A small segmentation model, trained from scratch.
Training: adamw at rate 0.0024, 9800 steps, batches of 384, held-out accuracy 99%.
Data: trained on rendered roads seen from a driver's seat, with toy cars, trees and houses, 72500 training examples, 51.9 epochs.
Rows from block 2 of a small segmentation model, named by matrix and row number. Rows with one number belong to one channel. Each number is 500 + 40 x the weight over its row's rms, rounded and kept within 0 to 999. All counts start at 0. Numbers have three digits each. After the name is the row's rms in percent of the matrix's.
After each channel's rows are labels from the 100 images, of 14848, where the channel reaches its highest value: "lies over" is the class under the peak. Only what is clearly more common there than usual is listed. The data: rendered roads seen from a driver's seat, with toy cars, trees and houses. In brackets: how many of the 100, against the usual share in percent.
# convs0: first 3x3 conv (model.enc.2.0.convs.0.weight, 128x128x3x3, each kernel summed), inputs 0-127
# convs1: second 3x3 conv (model.enc.2.0.convs.1.weight, 128x128x3x3, transposed, each kernel summed), outputs 0-127

convs0.109 113:520459574536517544553533544557541497572474540459505565510552522551504597548568563504556537502524517552503530553496487474534540537491572562530532534536508542528510500558520544498495537514474569458532525547523519508546515534554511504480563506477576568556506524506534506479557539510523564539452552552544538495582506510490492535528552577514534552500565514560504469517519564555530541519484
convs1.109 097:481533468474518488494540503429527502462550576532534459458494483430532450490413470502458608500512586447498525498511518490576505466456470465473509467592471444569521484515506518512540511472526499525454525420504494507441537441425526580549466469506461521510498483499495560500490517493496484464583467469468456505418495510519470528509531452473568473463425572517520457586535475510471452512527
lies over: sky (63 vs 35.5)

convs0.64 088:490500451486515498536504472541488506470492523484471490485500496441548501522507484509517546546458522557531469540535490415426556535446512495472483505536481547548407465443504508530502468536534477506559513494491543437522593472466507471516524635463509544482563473418450392549480511523411463526541558513489500509492493574554458435505472504471501545472460449470499452520589547476534477497496
convs1.64 118:584526497579547446496515555471564476477478489452557524429515474508482541484452493585499472378505509497506521500476466511549501466527527558521549472516457536431525552528494506517582538490482509468450461478494502518480565521543474471494459406486509478538547463551587487509499528438564519464429475504487526487532496508474535515463486484468546483488547582492493422476453463610472526524489
lies over: verge (42 vs 17.1); house (28 vs 1.9)

convs0.106 102:460435478505525507460507460517521451554546463513470476530535482486444476402407501492435510443536495478542456469521467506516495503470538522510498551460468495480483424522518461504504523474439483491404512467498525523505518518570456544538422462522530563439531410533509541516523547489465555448522457525471502553476500509449386527457540435463541515498436521489551441529467498549477482486593
convs1.106 091:486519548503523527572463471548422546481443449521477518454472469424519518541577493420493436538536493508513473587543574473491459475542479444519579529457516454485480465445496530504480510503482551485566573564474473452480482516457521565547498541480499499451488558457496484469525471552496486567448500465452460435464520492514537501483460535519506436476470439483521555466490399489549559492457
lies over: road (94 vs 35.1)

convs0.68 079:519509561478511499485457504507462466456504526579506491514533523473519493474537463584503508478518450493471550517427517534503472442586492442522464472486458510465450485490462500536546494463543437534490433431519539604532490462421507513482542505509493399508541480543498550501478518549578518452544535496492507470552537548541538521423464468536487453511498431530517518429580482483582517538414
convs1.68 107:431501450576574515457462536466445499545500516424534514494466517509440468502481578525515485423466403487489444482429486462486564508490541561521521496514417499498492498530574560515489487510410514527444489477464484477487551568559520476505520435439508571541483486585467492478537471556466484498437493481471475517519492438545522499467524555530548459443520488485475505442452514514424517527531
lies over: car (54 vs 2.3); truck (41 vs 4.6)

convs0.85 094:557492541494482482502558581556533521511513496527502478533547505523512513496518552515532517430532578510463514558485549501545457478482556561567574520500507509511579502578558525541561525567465605531484567509519502526518558537518484551548506482496561558520462527492541526530524523512539552550506513499549573552526522517526516519551520543599535493567515500487457565497483589535502521548539
convs1.85 080:496507507524484488510478495523493453478505570523536485445552522467499466487514477501529581530433574454545639536598513498532505495489479502482531460523504461545486507530385497504512518466506474457519477529521506510439512408471432502539484499543479422551565475499533544508493565480520496501525454529500486501474485502481478520500472497413551535475488561539567450578589430509560559500475
lies over: sky (68 vs 35.5)

convs0.32 098:484591499511517496515400482543505523447519522519496479419471560466514539575531531549491470509481470529464467522492510465511609528523450497489474505496527465519471538453541527479511495537445536492558474477542552411481531482553427479522527517436481439438495574569429493526528438504497508564458496552505497520484493520527493483533483543512499498389531464463495561490451483489446477612528
convs1.32 097:540414515497472478539589500495508480493519461508480460547538458482535462499475460484490522505580495522460509479520497546514453490522531460492495473457485483444567469568472494546547457429459487493409511441469481531488498566437563445533427463497511503505464465513547534491509570432530576471568502461512531427487521587465465483496529427468506458466502585519532487571501523498519495426418
lies over: verge (58 vs 17.1)

convs0.54 087:518436514498498519464538531464462459474524477580518547496491512508566550513494475440493516525573445499528474456482487531486548558426551553493543487438497492527490504442440454536458470515490454488502481509497513465611482523488518393410449501533531529504518446461555439551492543501532527462514505565567422542466511498489522493492465489471474555538515464494504449534510598575525591480496
convs1.54 102:497510482514463478542491441440542521503490497519514550520433532460404440471493551453555517454510505527547446514491543489527526473491501430469432483544526513404540472540566551473490450473522511533533503562441463437428554507452483574514524523499483598476539541554484463459494478563458521490534472451532582505500538521498492451443491534505487419486448476490481552448489466435530437525524
lies over: road (96 vs 35.1)

convs0.69 103:567496556517504533488553559582518520538503532455496554534569491571524549556504547523542565517505584526525527571513578529513480506526533568550536558495502466505527490548568500519496542514468557472467543529504544553526494542534459534516546518509563520512471562486481524485564537513564549550473490538516568528538518519498473524534595556564482547510516493521489539537521593570526546539518
convs1.69 085:496496497512546459537492526426527471432550573547528469406481507471540433475474507523491535465489533482522577521559484423574505459465475524469549428578499480552521480551436526502532564524507502485504495485510520509409535430471497515543507470516473528517512463470566575514476531472492478485535477522479467463451499520513487565505478467468609498472498618511499406530520430481515476506485
lies over: sky (100 vs 35.5)

convs0.34 094:527571467535512498442429458535533530533504539463547504528498531503480501477492506463516448560505410446566470501508531526469549511509508488447458526580517563471550484517540437586558479506591494518526442533534523467427549453489553520533526571491531479531492500619540545544475452501496539512505596552529514512431509541501512496548515484475494463512518539513481523460524413480528435530521
convs1.34 100:512506512516481534449558538507504505483513513500563548443577470438541554494477508569432473460548566514409546485492487464545470406534538522568548524518452416539476531484514536505554496519445529513417518393467506518510465581491498511484509382482442483527507444491498539501525514468523508484477409485467446529539484510543503492526523479550469505474528493515497445543479515528460563452465
lies over: verge (56 vs 17.1)

convs0.126 113:534489562466532539513549530579542539478513559514477563459535496545541559484523502497533534517498563525467532586517546488547483508531529530551550587535525482541544493505497495523435577575516558430500517586504514480515480537515491521496554491509505536470482570466510507451558541517517502571512532546494532554557565535502461537549513525563509588460501527538516528555538545559527568572519
convs1.126 086:462465471549525501540486477481494492535571550523504379512474507444463395582439515502482503486530521546516559466548488451522500467471498479444482436572478482501485505543480493536529437424488490511483484426511560507489540526501528435501471501509511534544478477532516560545466550491517546509567516502520497506402491480450494504479532488448599473482475580491464446544596495438483444488468
lies over: truck (52 vs 4.6)

convs0.47 104:487590545514560496521486455517529538431575547567494529464482521514559486425500549559543453493509501504502463498484567562461555502501519455507519597515553486462513601494537511573490531557543552531425490508535531486473467479497562494584480549516525478519502493508498531440497487552534491505431498511544498525551546498522575551520541517563503455510516488488525561466416531506456528572536
convs1.47 085:532440511546509536433533494512479519568571530467482507579542439462548516519504506541477434512529511536483569480557513521510469475517575466476443506483486445513560493517458442515540429479458517497461493452549571477500474572546509416454546432497472499492483488514480543535496495443563557517562539534453536535475493475496461500475480426541507492502536517455486417558570463492552523452406
lies over: verge (60 vs 17.1)

convs0.79 090:468546539514463514492390497552555518467485522497532509476466465444443533523515579474494468516482492569483419597543560490526551480524474499471494468547613494503494453482555523507472515500438488532505533552432489428437514533437508522520534514496589494501440579494492498464488455548558589504490507486511471543508480500537518455515527567554548490443491496552487573506475482428503495509504
convs1.79 091:526455517530572451468515560468554463553563516536492479558575502547578456462511442530581534515467468443477552438508509479478527584488551543514462492474525491516490508587423489506516470542560500498468495408570515509526462464504509470481505439509453558546483460541504517501458493431487444541535466470542478468507467442473451527557523419463491472504529494516468454541574520557492533465494
lies over: road (72 vs 35.1)

convs0.116 101:539503528504543468560547477484557538556491523524528497528466558464525498485512575550558471499585525517507500512438542566598519502554520491538579528508519578504509607551522563507571483529480579509512526477501489507495526556520523582513553460505480590560518465475605490513487494515532544556497537506514483452553506527497525542490425530579520545505530525522534533469487532448496516509489
convs1.116 096:458516491522458572466478577543514428450471526442547526505594498463494554502531432530501593542415568452483535495486498526489556548465502527497483503563430439505506476518428464545501471500511489475528512506518474467473503489526493502605437529517523454476542484538454506473548524509488399462563474492446508549519497521491447476505561489433487500473455494517540455564582492536519551534525
lies over: road (68 vs 35.1)

convs0.17 086:532504489533583517506532525439536504543539501491485458573428498580481461463471482575549556502544514480518483445503494582511535587518519558514514532487462532471557543556531544471535554526526521584459532540504510520498508509553446535493485487519450498530509529465526539500486518526546535482520485457516506604575606510621462523547551466529507534481517494455496454474465495480499531515578
convs1.17 086:568525516502468461523419483513536499437420534464527547408586464439463475531598545484486480585490485529598524511474563484480504513537489504461539435515552504457495495521478462515494510488463468469538516531465449513486575506463505496543458515447514453494547476458500501465539511462508496571534412477509506449494499501388533413445443542441486510487482519547509497481509472547526526466477
lies over: truck (37 vs 4.6); car (33 vs 2.3)

convs0.99 089:467565535514526466445527511484542506489538505549544541463451539441524553442538509541509466465535543509506467515474436428420560490484515536522487594479567416554508565480531491549482496557480532524542404454514535526527538544473543433460494492516551416542525508550415524568486516507515494473496502512465498492577586480486486502542530491555479526475537442512483512552463543511478458560510
convs1.99 109:565411485491506509497508508509497463488471512519493448518536449437551466498486478470512473510511518487487517516566511556544472443547556450450486452485464476438571460556467468598505431455534490508478497472492464525411504489481531466546486471564493499489489473524585539483502513471528574493558530557450518442480591547513477504434484428492535419467481533520553483549527438473541483413443
lies over: truck (37 vs 4.6)

convs0.13 104:529500557491492551513485561511513537547417485482503472523500470526479556527567499470462539519430498593449502542527477511437546552492582530511535556526516508574518565550509474499476520528462481419616484506454469443557501509460516494465539550489554469546524506467479507533481540536479471567529532567476517461515495480496514499572469547498532564513516474535423541546572595547483529519500
convs1.13 113:533450446524561477490475493448562465511550572510594472493500490437491492473427520517486563488560548441474513462453509494512485410514478476469427449550543510456489472519522536540513441463532514585458552443493561486424485501519496524484546498593421579561488471575523546454502549522526533476562461511510483486495531482502510548469490450448539458512458511534540476545510470456524461483510
lies over: truck (55 vs 4.6)

convs0.87 096:543548495518464517555501474528494550523487509497552529524503515523519537614571564514570535497484462481473509519525523526564485502521486566539496495537490462541521508551608592515452502518514535498504531494460469494528476487563489617493547501479508573564437497481482506473479482461569516566479493494501542512552477492577541500528527561470463563462505572577514462501523530542577534452561
convs1.87 091:466499529504465551463529504510535461488558432475487492512492463524489517474454453529452576587509564474453503518500494466496470529501474461513516507480532474580456493507469431530541520483439551525522503494571611481528447501470546466502440460449489440475556487535457548510544494507458479464575514508484461539443495489510441575556507501518450484561500431454502522596539500560444528607497
lies over: verge (83 vs 17.1)

convs0.57 091:561552493436538533510429501539522560497525415484520517506528435531468453592505431544560555518483562526457553545545473490474435434488530542510563568484481439527504490496488509554461567444486548532487496497513483552561515477532542537560511513526533473436526575495486511544509528473530511507490488523544541531529458498509563438496576518539498513496484464563590466465457548485442546530487
convs1.57 094:496548511484509508536533552470455484512505555508517460507540516446554452423510552466551444433506475498499549505538503483562471486487525541504546362534501578496546491592582533477444497548462497452503507452514427508485541542456470515524515407464473531579456486484559540507540517425520486515485531482511528451537517475494469507538498487491528459460477584520505469565539495561546486429475
lies over: road (65 vs 35.1)

convs0.35 092:479500527527501525510517508519506464543498526479515538563501473596436535569556476535539544529457520387538553500529474552512495583451557605548562564478507478526477546506454499448482546455495474455517500540480468550522474539531457483497480454535474569529543453492530494497528572440469506455508529578474563578566517515514461489507582504503468558513503483527528451516492557495482535465550
convs1.35 107:510530476523502439510499419449513526481495502489524507435445483426466454512440528496424445447536493580499513558453527443545462415546427413499492402528474500483549413497602521533503498494446511533468473464427524504458520548541503503537503525451489480500425557473468531497474485511554546551465474451495459434466500502495543465465470542503552505510497557508470484464470488484524431498496
lies over: road (86 vs 35.1)